{
  "train_examples": 78125,
  "vocab_size": 30,
  "decoder_width": 256,
  "beta1": 0.9
}
Rows from block 5 of the audio encoder of a small audio captioner, named by matrix and row number. Rows with one number within an expert belong to one neuron, the router's apart. Each number is 128 + 32 x the weight over its row's rms, rounded and kept within 0 to 255. All counts start at 0.
After each expert's rows are labels from the 100 clips, of 14976, where the router gives the expert most weight on average: "top examples" is what is common among them. Only what is clearly more common there than usual is listed. The data: notes from a synthesiser with random patches.
# router: router (encoder.blocks.5.mlp.router.weight, 16x160), inputs 80-159
# gate: expert gate (encoder.blocks.5.mlp.gate, 16x80x160), inputs 80-159
# up: expert up (encoder.blocks.5.mlp.up, 16x80x160), inputs 80-159
# down: expert down (encoder.blocks.5.mlp.down, 16x160x80, transposed), outputs 80-159

# expert 1
router.1 [120 107 127  59 182 144 113  97 106 120  89 125 135 163 137 130 124 139  58 176 138 185 174 120 156 116 141 127  93 161 213 158 145 121 142 110 114  70 124  94  98 108  96 127 138  90 138 109 168 122  93  69  75  88 139  77 156 118 197 124 132 112  84 170  85 153 158  97 111 142  59 109 100 110 204 156  84  91 115 127]
gate.0 [ 82 141 110 142 133 133 158 157 127  61  57 159  72 145 191 108 110 154 124 112 136 130 143 156 144 157 196  87 168 125  66 107 146 137 134 162 156 119 101 170 111 114 133  65 102 145 148 100 197 131 137 119 178 154 112 140  94  83  64 165 113 111 161 144 116 118 131 106 135 108 210 166 187 121  50 119 139 140 120 112]
up.0 [122  85 101  85 158 106 129 119 107  68 106 158  75 169 188 114 120 189  94 151 144 158 114 198 139 141 171 126 121 163 166 102 120 149 143 133 134  71 121 166 108 107 146  68 101  93 128 130 234 135 180  97 122  94 164  61 112  44 147 158  90  81 128 184 124 157 175  76 144 109 136 131 140 100 134 117  92 154 107  89]
down.0 [148 121 127 137 122 119 120  98 142 114 131 112 141 123 129 109 142 109 107 133 144 130 122  74 103  87 195  73  66 110 101 138 127 124 129 171 102 141 120  78  78 137 161 147 130 137 179 155 132 163 142  90 123 157 191 153 144 185 149 117  74  94 161 139 175 232  93 158 122 198 123 154 139 172 114  82 110 115 120 199]
gate.1 [151 181  99 182 204 125 121 165  98 111  65 130 140 174 168  31 123 125  90  68 154 137 152 131  99 144 125 183 142  92 101 131 106 155 117 148 131 137 120 143  97 128 113  82  97 122 121 156  85 183 125 117 118 135 122 127 204 148  99 145  82 121 123 138  81 142 112 129 173 172 157  82 155 160 119 129  76 118  95 110]
up.1 [154 113 121 152 115 155 150 128  57 113 180 153 154 147  94 173 129 148 132  95 120 169  95 154 158  89 128  89 170 173 218 144 124  97  53  56 118 110 118 195 136 160 186 124 111  98 148 196  85 135 126 128 177 145 182 101 144 134 138 141 113 137 106 125 159 118 146 186 131 106 101 188  69  96 150 119  76  98 134 136]
down.1 [141 115 133 148  55 190  64 142 117 152 124 184 123 144 118  96 120 102  80 134  69 117 134 190 126 191  78  98 107 130 147 137 130 104 158 137 187  96 178  76 191 108 139 122 140 107 101 114 154 119 139 124 201 162  57 171 137  78 109 127 117  75  88 113 142 111 117 126 125 130 123  87 111 147 181  76 134 111 221 150]
gate.2 [ 93 151 116 148 123 148 175 123 129 141 118 179 167 122 187 124 157 181 132 120 219 134 144 213 106  92  93 137 204 116 117 115 130  85 140 149  95 179 118 130 168 134 136 139 101  86 162 142 140  94 137  91 119 129 114 117 145 145 128 132 134  81 151 137 118 116 133 156 166 110  95 127 109  70 166 160 144 128 127 144]
up.2 [ 97 146  92 132 149 122 121 158 125 130  81  88 156 175 168 147 171 164 148 129  94  94 123 203  85  77  91 181 101 160 120 145  96 108  90 134 192 144 103 124 153 106 161 127 154 154 132 177 150 192 124 142 121 137 151 146 165 135  91 157 127  96  95 168 154  38  64 149 180  79 148 116 115 113 131 110 136 126 144 170]
down.2 [ 96 147 167 174 125 168 181 107 134 124 144 118 130 182 123 149 124 146 183 138 105 134 136 193 153 132 100 106 162 132 173 149 120  93  87 158  90  83 124 176  88  77 111 114 171 157 130 158 146 139 156 166  81 154 140 151  86  98  63 166 133 120 165 134 115 158  18 141 141  95 134  98 170 107 118 116 122 131  80 145]
top examples: notch; narrow pulse

# expert 15
router.15 [170 137 135  87 180  80  81 152 137 113  74 116 154 180 115 172 120  88 153 136 178 162 131 100 154 123 103 175 166 129 127 150 120 126 159 120 144 103 128 114 154 207 130  74 111 191 124 191 134 152 180 153 182 119  98 172  82 124 148 172 188 109 126 102  95 127 122 143  88  77 136 179 129 131 123 137 102 118 148 143]
gate.0 [ 75 130 129  88 129 100  78 113 163 153 136  83 149  65 143 116 111 117 161 162 117 160 109  96 122 149 120  65 122 129  77 166 178 171 116 141 142 131 157 186 143 158  80 143 130 153  70  41  93 114  75  93 109 140 128 151 141 142 137 119 124 149 153 101 184  94 141 106 113 157 111 141 126 102 170 138 147 143 148 125]
up.0 [172 126 137 172 147 136 161 183 102  98 132 165  81 170  79 143 114 178 136  80 101 170 133 176  98 148 131 195 153 103 130  94 108  98 139  40 125 152 112  97 112 127 144 127 124  61 183 171 161 188 155 170 105 110 107 128 161 137  76 178  94 144 106 187 161 133 143 133 113 152 118 133 123 122 139  89  84 158 110 174]
down.0 [153  68 125 138 120 107 131 156 103 135 121  70 134 128  97 106  96 137 113 145 140 157 116  67 107 111 156 129 132 112 120 109  73 117 189 152  97 164  88  90 169 136 152 127 177  92 187 149 136 122 176  92 121 128 166 136 125 114 152 105 102  91 118 127 121 158 140 154  76 188 139 157  91 167 142 130 111  78 125 120]
gate.1 [161 111  94 127  81 127 114 185 146 146 147 111 158 104 113 104 122 120 134 106 152 150 146  70 179 159 138 141 126 157 181 142  91  80 133 112 136 143  95 115 151 138 157 109 119 126  89 171  99 170 127 125 173 171 108 127 162  94 105 160 135 111 101 133 157 117  99 124 146  94 124 100 101 186  78 106 126  82 100 121]
up.1 [161 103  84 111  93 129  92 182 144 132 145 123 154 132 108 117 131  81 161 104 140 146 162 104 195 175 106 164 129 148 166 149  74  95 131 130 140 134  96 106 116 117 120 119 105 108  97 160  76 123 126 144 171 160  99 117 149 112 106 169 152 114 136 120 132 122  72 106 126  95 112 125 114 195  83 122 121  74 111 128]
down.1 [136 170 141  70 139 131 110  94 143 140 156 137 102 171  94 104 130  80 137 162 159 158 130  99  93 121 177 138 163 174 111 144 104  86 119 126 112 118 103  96 140 115 102 189  65  89 110 138 160 164 132 139 176 203 160 107 158 168 169 104 136 139 130 124 128 141 143 153 145  99 121 120 122 138 128 104 182 109 137 125]
gate.2 [136 114 142  81 132 112  87 129 100 116 151  88 134 164 108 102 143 150 140 161  65 139 159 110 136 210 156 141 159 141 124 134 122 120  89 122 126 195 108 120  69 155 128 130 147 104 209 126 106 111 122 115  74  71 127  36 110 113 145 169  99 158 111 150 130 132 154 129 161 149 115 147 146 118 105 117 105 112 168 134]
up.2 [ 92 121  91  96 137 116 169 115  72 162 106 109 104  99 112 171 125 143 183 155 110 105 129 150  67 141 146 150 106 176 143 110  96 127 172 106 103 134 134 145 157  86 119  99 142 101 107  90 163 135  68 128 105 123 151 160 111 138 149 154 162 196  78 193 204 143  57 173  65 135 100 139 136 111 111 160 158 124 125 166]
down.2 [165 156  81 105  92 125 129 173  80 136 107 132 141 106 121 119 124 142 112 157 117 152  74  76 147 125 197 136 147 160 140 163 142 110 140 105 116 149 125  47 195  92 180 149 141 128 190 168 185 143 106  76 125 112 146  93 161 109 171 119 116  98  89  87 108 176 173 140  92 171 133 160 115  93 133  88 110  81 134  93]
top examples: pluck; bass register; filter: low-pass

# expert 3
router.3 [ 98  94 145 106 106 157  95 115 158 137 111 136 105 121 169 150 135 156 131 145 194  75 111 123 155  80 106 145  71 164  51 169 122 121 131 118 191 207 130 128 137 136 197 119 122  66 138 110 137 148 148 147  93 148 117 181 147 169  78 167  76 150 112 127 130  37 104 169 160 106 187 115  96 105  60 112 164 164 105 121]
gate.0 [ 72  94 171  95  87 164 183 136 180 127 135 103 150 124 196 159 145  87  73 127 188 109 116 157 197 104 147 111 150 152  92 148 149 137 106 112 157 147 133 187 104 139 157 170 140  94 110 112 181 107 161 120 126 129 102 103 150 135  91 142 175 145 129 143 106 134 104 107 158 178 161  94  74  32  69 113 143 140 119 138]
up.0 [147  99 184 128 129 127 187 130 130 112 146  73 150 106 149 138 182  96  49 125 190  97 101 146 174 108 105 129 162 118 109 129 142  92  67 107 119 113 131 190 125 129 169 153 130 109 124 176 219 105 142 149 157 138  81 137 156 114 107 138 160 119 150 174 111 133  78  83 146 148 173 128  70 103  80 149 117 146  89 160]
down.0 [ 77 126 158 142 100 132 148 135  99 147  79 118 120 106 155 142  94 164 147 101 138 127 120 147 179 158  76 187 184 111 160 118 126 127 156 135 153  94 159 180 110 141  86 119 126 134 163 135 116 115 125 187  63 116 128 129  51  56 112 166 159 167  86 127 103  91 151  99  80 119 175 148  74 142 182 160 112 136 123  97]
gate.1 [172 137 152 193 156 104 183 161  95 148  81 121 116 146 134 140 146 100  72 155 108 136 138 136 158 126 169 185 166 143 118 130 195 184  85 169 125 121 127 128 135 133 145 174 152 158 121 192 146 123 127 136 126 166  85  84 134 111  96 138 204 102 102  96  75 133 105 131 128 133 125  99 106 127 110 143  74  62 152 115]
up.1 [110 109 116  49 108 105  93  90 115 118 184 116 144 121 163 180 150 105 137 149 105 149 117 145  92 130 172  75 133  73 175 135 123  96 125  99 101  75 123  74 162 115 107 147 135 155 137  72 154 124 142 113  91  81 149 123 104 146 181  89 105 139  87 157 136 155 157 106 139 144  79 147 150 122 173  80 148 157 126  86]
down.1 [137 197 121 139 191 162 143 108 203  83 154 135 133 204 113 110 141 146 133 135 142 126 140 140 111  93  90  62 114 110 121 107 136 144  89 161  80  78 114 133 133 131 107 144 139 145 127  89 123 160 163 141  70 174 155 129 150 122  88 136 143 136 200 136 161 138 102 130 196 140 135  90 216  97  82  65 123 195 121 116]
gate.2 [ 94 154 143 166  97 142 135 142 111  89 163 115 121 111 122 130 132 120 168 135 156  98 117 194 147 114 176 191 103  99 111 149 175 133 125 112 112 121 147  96 110 158 147 120 147  93 166 187  91 158 147  98 123 113 164 169 110 110 115 140  68 133 122 137 188  89 114 157 159 111 130  87 131  69 100 168 105 108 116 136]
up.2 [157 120  84  67 157 103 138 132  96 134  99  98 132 189 190 175 123 119 119 146  91 166 141 115 142 126  27 101 115 142 159 162  80 191  99 153 116 147 100 167 119 111 137 103 153 129 117  62 171  97 122 192 112 151 112 116 124 150 185 119 169 164 113 152  68 157 143 116 111 167 116 135 110 203 104  96  72 122 129 133]
down.2 [ 69 103 151 129 157 173 157 181 130  64 153  98 115  75 154 122 163 131  91 101 135 147  98 137 123 125  60 177 121 114 152 116 162 124 159  91 151  63 108 101 108 121  77 105 107 132 156 132 115 107  98 161 117 106  88 100  96  80 107 140  85 116 143 113 152 181 130 110 115  94 138 166 124  94 149 163  66 150  97 114]
top examples: square; pitch class: A#; triangle; pitch class: B

# expert 9
router.9 [136 174 156 129 160 121 115 134 157 167 112 133  61  89  92 105 130 121 150 125 114 116 114 108 100  97  87 101 159 110 129 110 155 177 148 193 149 124 102 151 145  76 194 150 101 172  65  88  88 164  65  79 119 136 180 123 117 110 122  70  96 159  94  71 202  95 129 163 126 149 105 146 166  87 163 135 126 111 155  90]
gate.0 [178  50 148 147 104 153 158  73  70  58 133 117  99 118 134 151 143 185 176 159 138 142 111 177 141 130 187 155 108  90 126 126 140 125 142 134 101 112 111  76 121 123 124 163  70 114 132 120 173 100 124 138  98 159 151 104 162 171 111 107 135 123 145 153 186 104 146 135 157 103 126 147 116 126 108 136 117 130  84 173]
up.0 [204  70 135 132 111 172 158 104 101  78 146 128 112 172 152 125 153 152 139 136 129 161 111 135 129 176 204 164 103 117 160 114 129  68 103 139 126  72 107  93  98 128 124 163  46 127 136 129 152 109 102 160  67 143 151  56 148 199 144 135 131 117 152 129 177 127 147 119 135 107 120 159 100 109 151 121  81 122 107 143]
down.0 [145 181 132 120 106  87 115 140 134 153 114 111 160 120 106 131 102 136 123 149 113 149 123 117 134 123 148 145  96 136 109 192 101 111 152 189 179 128 108 117 116 118 129 133  79 140 103 153 130 132 197 107 170 158  74  96 105 139 184 145 126 132 158 198 129 186 171  83 119 140 128 158 117 143 115 126 126 127 151 171]
gate.1 [131 126 132  85 148  93 147 151 145  85  56 141 117 141  81 130  84  72 138 170 155 116 150 141 137  91 116 105 129 145  93 171 159 105 120  95 151 134 103 156 133  94 129  99 117 126 107 131 107 112 129 123  95 191 148 111 128 101 120 116 217  93 173 122 127 102 169 121 124 113 196 156 131 110  56 140 103 119  47 154]
up.1 [142 131 108 180 110 164 108 108  67 145 191 143 117 156 158 137 151 186  97  90 102 159 144 161  74 178 158 139 134  99 181  78 116 160  97 131  93 142 168 108 104 156  96 113 125 135 155 156 172 130 129 127 155  93  87 104 151 216 130 188  94 152  48 142 100 177 117 114 157 159  85  75  85 147 174 108  93 111 161 148]
down.1 [141 175  91 137 114 178  55 143  96 113 161 146  67 148 128 135 131 168 124 112  85 124 122 184 142 149  26 102 133 115 163 127 136 113 144 102 175  57 173 166 146  40 107 113 141 117 159 133 161 118 144 127 167 174  92  91 150  71  85 147 167  92 126 134 126 127  98 110 146  65 101 141 162  82 126 106 105 124 165  71]
gate.2 [110 178  93 130 136 102 134 143 144 112 137 116 148 131  77  70  99  80 148  85 126  87 109  89 135 108  41 138 149 117 127 172  70 103 154 104 105 125 134 151 134  72 140 147  93 139  30 143  64 145 109 158 149 137 148 171 136 106 123  98 151 182 206  82 155  97 122 158 114 139 131 147 160 139 130 125 153 110 126 109]
up.2 [134 172 150 174 144 156 107 109 148 176 133 103  97  91 163 114 156 158 113 137 147 128 121 113 159 163  91 121 131 145  93 116  89 107 132 113 170 139 114 131 136 143 121 144 185 106  57 123 120 122 142 141  59 136 135 133 144 193 169 103  81 101  44 145 113 176 111  98 138 131 134 140 171 144 118 152 143 150 211 121]
down.2 [147 121  72 146 129 135 124 125 139 142 134 168 139  95 130 226 174 135 149 108  96 117 103 175 171 169 100 158 157 110 110 156 114 104 123  65 125  89 148 190 164  40 103 124 179 103 170 168 106 131 166 127 133 103  65 111 132 125 123 161 157  94 127 135 122 140  87 126 132  97  66 153 138 122 150 113 134 111 124  55]
top examples: echo; bass register; detuned saws

# expert 12
router.12 [115 112 196  57 133 114  95 117 125 157  68 127 109 121 102 138 175 145 126 190 149 144 104 101 193 125  97 212  96 157 119 106 135 127 122  97 149 168 140 144 138 128 139 151  88 195 102 184 132 108 151 136 116 129  80  98  72 179 133 150 115 126 122 145 148 126 145 125 117 117 120 129 170  79 138 127 152 151 169 178]
gate.0 [149 126 165 125 131 197  98 133  88 106 123 179 178 150 130 135 136 124 112  99 132  59 144 109 125  63 187 122 157 133 114 154 151 109  92 101 107 110 169 101 119 127 142  92 163 158 223 106 152  93 146  88 152 153 152 132 114 149 116 105 136  79 104 174  96 146 122 208 134 119 121 128  95 141 143 123 134 152  79 158]
up.0 [ 80 148 144 138 187  92 184 137 182 128  75  95 168  91 110 106 146 175  77 111 135 155 120 110 127 146 102 115 196  88 142 121 171 102 138  76 175 134 145 169 136  74  89 160 111  75 129 170 171 186 179 136 118 107  88 129 145 158  80 122 130 118 137 172 108 147 148  90  99  95 139 180 159  85 110 119 135  92 183 113]
down.0 [115 128 109  97 137 136  75  93 137 214 128 122 153 142 140 157 118 163 213 140  91 172  87 159 137 146  92 136 167 177 148  90  94 127  99 143 128 146  89 115 136 143  70 130 118  81 120  99 105  99 150 162 140 183 108 112 117  83 117 119 162 102 104 130 135 119  78 126 119 117  93 114 102 133 140 153 193 150 144  52]
gate.1 [ 83 125  99 172 143 158 145 118 189 125 113 130 145 139 141 134 137 135 183  94 127  99  76 129 146 126 139 121 150 106 129 132 189 144  88  97 158 111 167 122 113 172 180 114 124 124 158  79 168 149  86 106 161 124 161 116 157 135  98  89 169  76  70 127 120 138 156 117 118  86  97 153 113 125 136 139  91 143 140 143]
up.1 [142 162 132 123 147 102  77 120  98 103 127 191 169 102 134 129 133  99 138  95 176 153 188  82 125 141  97  71 124 102 167 154  87 163  88 176  46 152  89 222 103 126  73 139 162  70 159 113 136  46 147 113 101 142 110 107 183 156 139 135 104 122 138  90 114 113 110 163 110 176 100  46 124 160 178 137 168 190 154  94]
down.1 [161  88 141 129 139 179 116 137 113 167  98 104 195  90 163 118 136 207 180 140  43 131 148 138 130 178 161 117 152 117 113 125  68  95 107 179 132 148 119 130 133 167 129 125 157 173 116 158 180 104 133 105 122 112 143 179  77 110 181 162 162 144 111 166  94  87 170  98  93 152 126 122 137 137 107  96 124  97 126 195]
gate.2 [129 139 136 107  93 161 122 142 107 165 126 106 137 191 161  93 209 149 127 154 116 145 153 140 141 108  94 192 109 135 213 152 115 138 105 128 197 177 139  83 163 112 114 140 136  75 107 170 111 111 104 144 109 116 104 161 120 118 174 170 148 125 123 124 122 122 157 128 162 106 127 140 113  60 104 119 108 100  65 117]
up.2 [148 146 135 206  88 133 114 139 228 159 112 141 148  93  53  86 169 121 139  65 141 146 141  81 117 106  79 107 199  60 124 122 169  88  83 130 155 146 125 116 151 142 138 149 114 115 119 176 144 159 198 154 108 135 152 153 114 140 112  79 136 110 163  83 121  72 127 118 139  95  69 180 110 113 175 148 139 168 130  72]
down.2 [146 152 128  78 127  82 133  85 125  95 126 130  95 135 124 120 135 125 130 131 139  95 135  97 149 104 160 202 129 148 128 182 124 170  85 103 204 133 158 139 152 140  90 150  54 134  97 142 120  98 133 149 133 115 144 150 110 180 122 125 159 190 151 136 108 129 139 130  84 128 153 149  92 144 151 156 111  98 126 166]
top examples: high-pass; gate; oscillator: hard sync

# expert 4
router.4 [100  99  88 168  71  94 136 115 136 144 210 125  91 123 145 125 116 151 165 133 133  69 129 163 127 121  98 151  81  95 116 123 151 151 177 160 179 118 129  81 151  95 131 133 104 136 131  73 172 139  95 140 172 145 141 156  54  97 137 139  80 166 153 104 161 127 107 130 166 133 187 115 138 131  82  36 157  95 123 148]
gate.0 [158 109 104 155 120 138 128  83 182 116 108 106  75  99 103  94 120 133  98 134 107 140 136 150 100  96 116 149 112  87 199  88 139 109 146 119 105 192 148 136 142 130 132 119 112 144 181 131 107 175 168 130  61 115 150 123 134 118  81  99 191 140  90 105 103 118 106 161 137 161 116 136 183 122 217 185 128 127 131 138]
up.0 [148 151 165 115 177 101  68 164 114 162  84 175 213 179 176 155 166 158 154  88 148 115 173 134 151 112 187 129 170 135 124 134 177 172 112 185  91  76 153 123  96 154 176 116 175 113  87 117 181  99 120  72 214 116 119 156 118 142  97 142 105 132 126 141 159 109 125 155 141 143 179 141 100 126  83 146 148 107 128  85]
down.0 [197 198 118  89  95  72 142 107 108 144 123  90 121  95 126  80 110 117 129 141 152 156 186  81 116 108 178  80  98 169  72 191 122 117  96 146 140 165 113 155 148  95 157 111  97 153  82 175 158  99 108 104 204 141 177 107 182 155 137  89 110 106 143 176 136 125 130 123 124 149 135 133 127 170 139 110 180 104 122 146]
gate.1 [196  77 132  96  75 110 126  75 116 102 124 102  47 109 142 185 111 114 142 125 113 146 130 132  99 136 118  89 104 133 206 133 121 123 144 134 189 168 102 112 157 104 120 151 122 214 138 107 117 191 103  74 104 126 122 106 110 153 149 130 173 169 123 147 107 171 125 141 152 128 128 157 135 102 130 110 107 123  95 167]
up.1 [141 131 174 131  94 154 101  76 156 146 169 163 134 127 155 131 161  95 117  95 166  97 104 134 157  89 129  85 128 142 130 160 121 166 162 114 166 150 135 118  95  76 110 147 165 147 111  79 120 125 116  99 138 160 171 144 124 114 121  56 177 159 167 107 125 166  80 146 176 104 132 145 123  90 116 128 193 174 107 174]
down.1 [ 94 166 171 143 168 116 174 127 153  96 130 117 160  81 170  98 151 188 138 120 151 129 131 129 155 118 131 138 119 113 127 132 184 119  98 165 126 105 121 114  86 187 116 114 139 174 108 147  74 124 142 143  84  45 139 155  76 147 136 152  90 176 145 142 154  99 150 104  75 113 135 139 134 105  96 177 109 147  80 152]
gate.2 [163 123 215 132 126  73 114 101 112 147 141 160 148 154  95 112 149 107 126 111 118  71 139 186 204 135 106 170 109 115 121 144 110 145 132 106 152 107  89 101  60  78 138 152  81 107 111 116  87  93  84 140  84 133 149 120 133  78 175 106  98 116 131 160 142 174 136  91 168  97 132  80 163 162 113 100 111 125  83 135]
up.2 [ 97 124 102 164 149 160 157 107  81 100 104 157 124 179 165  89 192 141 116 130 140 153 130 180 138 110 185 187 144 144 129 118 176 146 149 163  99 121 155 187  87 110 138 157  99 104 178  88 102 139 113 139 130 134 168 115 156 111 148 137 105 105 139 175  93 119 149 126 170 119  83  41 166 114 121 151  39 111 122 107]
down.2 [143 108 151  45 167 123  83 116 141 148 168  86 114 118  82 110 101 105 108 161 171 138  93  67  93 124 159 181 135 169  75 108  93 109 115 118 139 164 112  84 194 135 119 127  37 118 158 113 139  83 140 134 195 127 157 106 130 176 171 110 115 165 122 163 153 143 200 130  91 216 122 162 113 175 155 169 145  92 118 133]
top examples: hard sync; no filter

# expert 0
router.0 [102 113 149  83  86  85 125  99  89  46 128  84 113 112 172 105 171 152 171 140 114 129 109 137 135 137 170 123  65 152 122 129 142 128 153 151 127 159 105 142 135  86 128 164 172 113 215  69 172 101  44 143 135 115 134  94 139 112 169  82 117 157 108 187 153 110 108 136  99 124  94 184 152 154 120 132 131 149  92 165]
gate.0 [134 163  65 131 128 128 138 137 119  79 119 155 124 129  91 114 113 152 161  80 117 166 143 191  75 157 160 149 128 116 116 104 131 161 159 156  95 142  79 110 149  88 123 121 150 104 137  76 128 114  87 155 126 148  98 148 119 130  76 172 132 162 121 152  96 122 125 130 190 195  89  58 104 162  83  93 139  70 100  50]
up.0 [120 140  98 156 151 181 121 105 135 177 142 118 142  92 122  94  80 151 166   9 155  91 142 126 144 145  66  93 136 167 105 124  75 170 142 180 140 141  82 117  93 117 129 120 153 125  67 119  91  73  99 114 143 105 135 187 149 128  98 158 128 166  80  66 142 168 102 156 137 154  91 159 124 168  97 147 174 176  69 125]
down.0 [ 57 110 179 160 149 148 178 164 105  93 113 111 128 107 132 116 167 144 108 138 132 148 111 157 123 150  98  94 131  77 171  87 185 145 155 120 113 124 124  97  87 156 132  82 169 121 114 106 118 103  38 130 103  59 163 132 115  70 114 142  55 119 189  76 143 122 125 120 117 130 153 108 112  93  92 158  72 123 122 182]
gate.1 [ 87 175 147 106 134 164 103 162 182 134 107 139 118 104 165 206 132  51  78 139 122  98 119  69 188 116 168 102 151 145  91 144 135 105  78 127 133  88 135 144 123 123 103 134 109 156 141 172 134  95 182 152 116  78 145 104 125 143 139 100 178  65 118 156 100 184 127 106 105 172 141 156  85  69 168 162 135 117 163 174]
up.1 [ 77 124 175 154 130 178 152 120 144 124 101 100 145 110 103 146 100  67  72 129 102 147 159 118 172 141 156 157 144 188 111  75 114 119 168 111 149  52 117 114 143 146 166 124  74 110  81 172 130 125 109 123 136 173 170 125 143 102 139 127  85 115 137 187  90 152 172  87 138 132 146 111  84 112 160 155 164 175 122 172]
down.1 [100 124 161  96 118 150 166 171 126 104 122 121 115  85 116 134 133 153 122 147 126 126 132 122 151 144 103 196 124 156 141 151 184  97 110 101 162 109 146 114 172 137  77  90  55 164 119 156 128  76 116 143 176  69  75 135 145  83 119 158 172 177 162 137  88 125 169  84 106 107 137 132 112 117 102 112  87 131  81 158]
gate.2 [158 117 127 154  87 126 137  89 161 148 139 128  90 115 142 155 132 154 113 143  56 163 141 185 129 132 120 188 147 110 128  99 162 133 106 114  97 155 186  63 122 140 119 124  82 191  69 148 127 182 141  76 147 161 106 107 119 140  92 158 126 117 105  85 103 101  84 116 107 171  98 117 151  97 148 124  78  97 133 106]
up.2 [134  73 153 109 137 113 148 137 193 126  97 160  96 176 135 105 205 107 115 181 190 115  71 189 121 110 124 181 102 141 109 111 164 132 170 127 129 139 123 124 146 136 115 176 134 127 189 161 159 130 124 164 118 177  96  87 164  78 137 101 131 105 148  80 133 139 124  97 121  84 124  70 115 126 158 189 107 105 130 159]
down.2 [134 149 117  76 148 114 134 150  97 113  96 112 137 119 119  87 135  97  85 125 162 112  92  96 163 119 137 161 120 162 111 155 158 160 142  97 148 178 109 118 176 191  94 169 112 158  91 140 140  78 107 134 141 124 147 119 167  93 131 139 147 162 131 132 112  67 180  84 122  72 139 135 102 110 141 183  96 129  83 149]
top examples: low-pass; filter wobble

# expert 10
router.10 [199 147 117 177  94 114 114 163 111 129 138 127 128 142  90 133 100 101  95  55 101  91 167 110 138 157 109 112 176 107  98  94 102 120  21  86  96  89 115 112 137 136  93 159 163 158  94 201 117 126 199 175 139 123 117 108 152 156  61 104 156 119  96 106 131 161 111 112 158 172 153 119 104 153 104 126 123 119 143 136]
gate.0 [137 122 127 138 142 168 143 196  99  86 149 109 194 125 102 128 121 109 153 103  78  56 181 165 120 161  94 122 123 136 110  90  44 112 104 100 135 115 138 120  81 122 110 147  63  92  91 126 113 180 120 112 174  57 102 115 188 117 123 158 109 142 190 127 127 124 129 124 136 159 185 119 141 169  68 131 147 100  85 112]
up.0 [155  97 116 159 152 140 137 197 109 116 141 118 179 157  81 155 149 142 149 134 136 139 139 142 114 160  77 118 116 133 138  90  45  71 151  66 151 139 182 145 117 131 103 158  84 109 138 152 118 158 126 125 156  81  99 115 203 125 130 124  71 176 170 168 124 109 148  91 127 147 156 110 141 227 112 115 116 114 112 106]
down.0 [ 86  92  88 224 165 168 130 162 119  86 149 167 139 129 139 147 138 146 105 117 104 140 133 175 175 108  98 166 120  99 123  95 119 139 159  94 119 139  98 166 159 128 138 102 161 106 117  91  70 161 142 111 138  67  72  72 154 106 115 173 101 112 145  73 110  60 125 114 152 119  84 111 119  94  74 119 127 114 149  74]
gate.1 [ 72 169 148  89 150  77 169 162 177  87 151 157 132 144  64 101  91 165  96 160 109 101  99 136  61 103 174 123 115 123  81  70 133 131 156 177 142  90 115 145 122 135 152 146  92 136 152  55 140 149 123 132 131 113 168 159 147 161 112 108 135  57 134 103 103 121 153 170 146 180 133 105 159 170 124  88 145 110 117  98]
up.1 [119 162 107  72 160 187 106  91 116 125 125 148 130 136 101 162  53 127  71 108 150 136 158 104 130  74 106  87 155 169 113 109 123 119 185  63 155 141 116 133  98  54 120 120 107 122  85 180 147 103 121 125 107 113 129 108 165 135  95 141 168 126 118 120 148  90 168 132  90 150 133 189 136 126  97 151 132 124 105 104]
down.1 [114 113 173 164 110 135 137 157 125 121  95 120 130 125 161  74 103  81  56  98 151  70  63 108 100 115 135 168 114 133 133 108 129 139 184 162 105 136 116  98 157 182 123 170 165 132 102  95 162 113 102 130 112 170 143 137 112  78 111 147 122 134  99  98 160 152 138 111 111  85 181 162  64 138 184 141  78 138 104 150]
gate.2 [100 104 107 135 149 160 125 144 117 114 124 106  83 115 160 102 160 138 161 144 121  97 157 142 151 128 141 150  64 190  91 136 153 117 109 122 117 180 143 133  72 116 128  82  66 107  65 137 118 114 150 118 122 181 122 114 116 129 148 205  62 131 103 126 199  74 102 188  93 101 144 220 124  78 129 158 133 109  98 176]
up.2 [100 140 129 157 149 164  88 163  82  99 101 122  99 145 175 112  91 108 115  94  94  69 182  87 146 137 161  76 124 180  95 107 143 101  96 144  81 103  97 144  60 146 100 111 107 113  97 146  81 122 164 137 157 188 137 160 154 133 101 112 149  48  82  69 113 133  84 149  89 121 184 171 128 142  91 178 164  97 121 177]
down.2 [184 108 118 106 121 156  44 105 146 153 124 124 133  82 102 120 131 134 107  79  66 123  97  88  89 124 133 137 104 141 136 117 151 137 184 103 193 168 186  50 166 195 169 124 119  74 130  87 142 100 138 182 175 119 118 122 164 130 149 106 154 106 180 125 133 165 164 156  80 198  96 177 120 147  87 103 125  99 157 111]
top examples: bass register; envelope: pad; square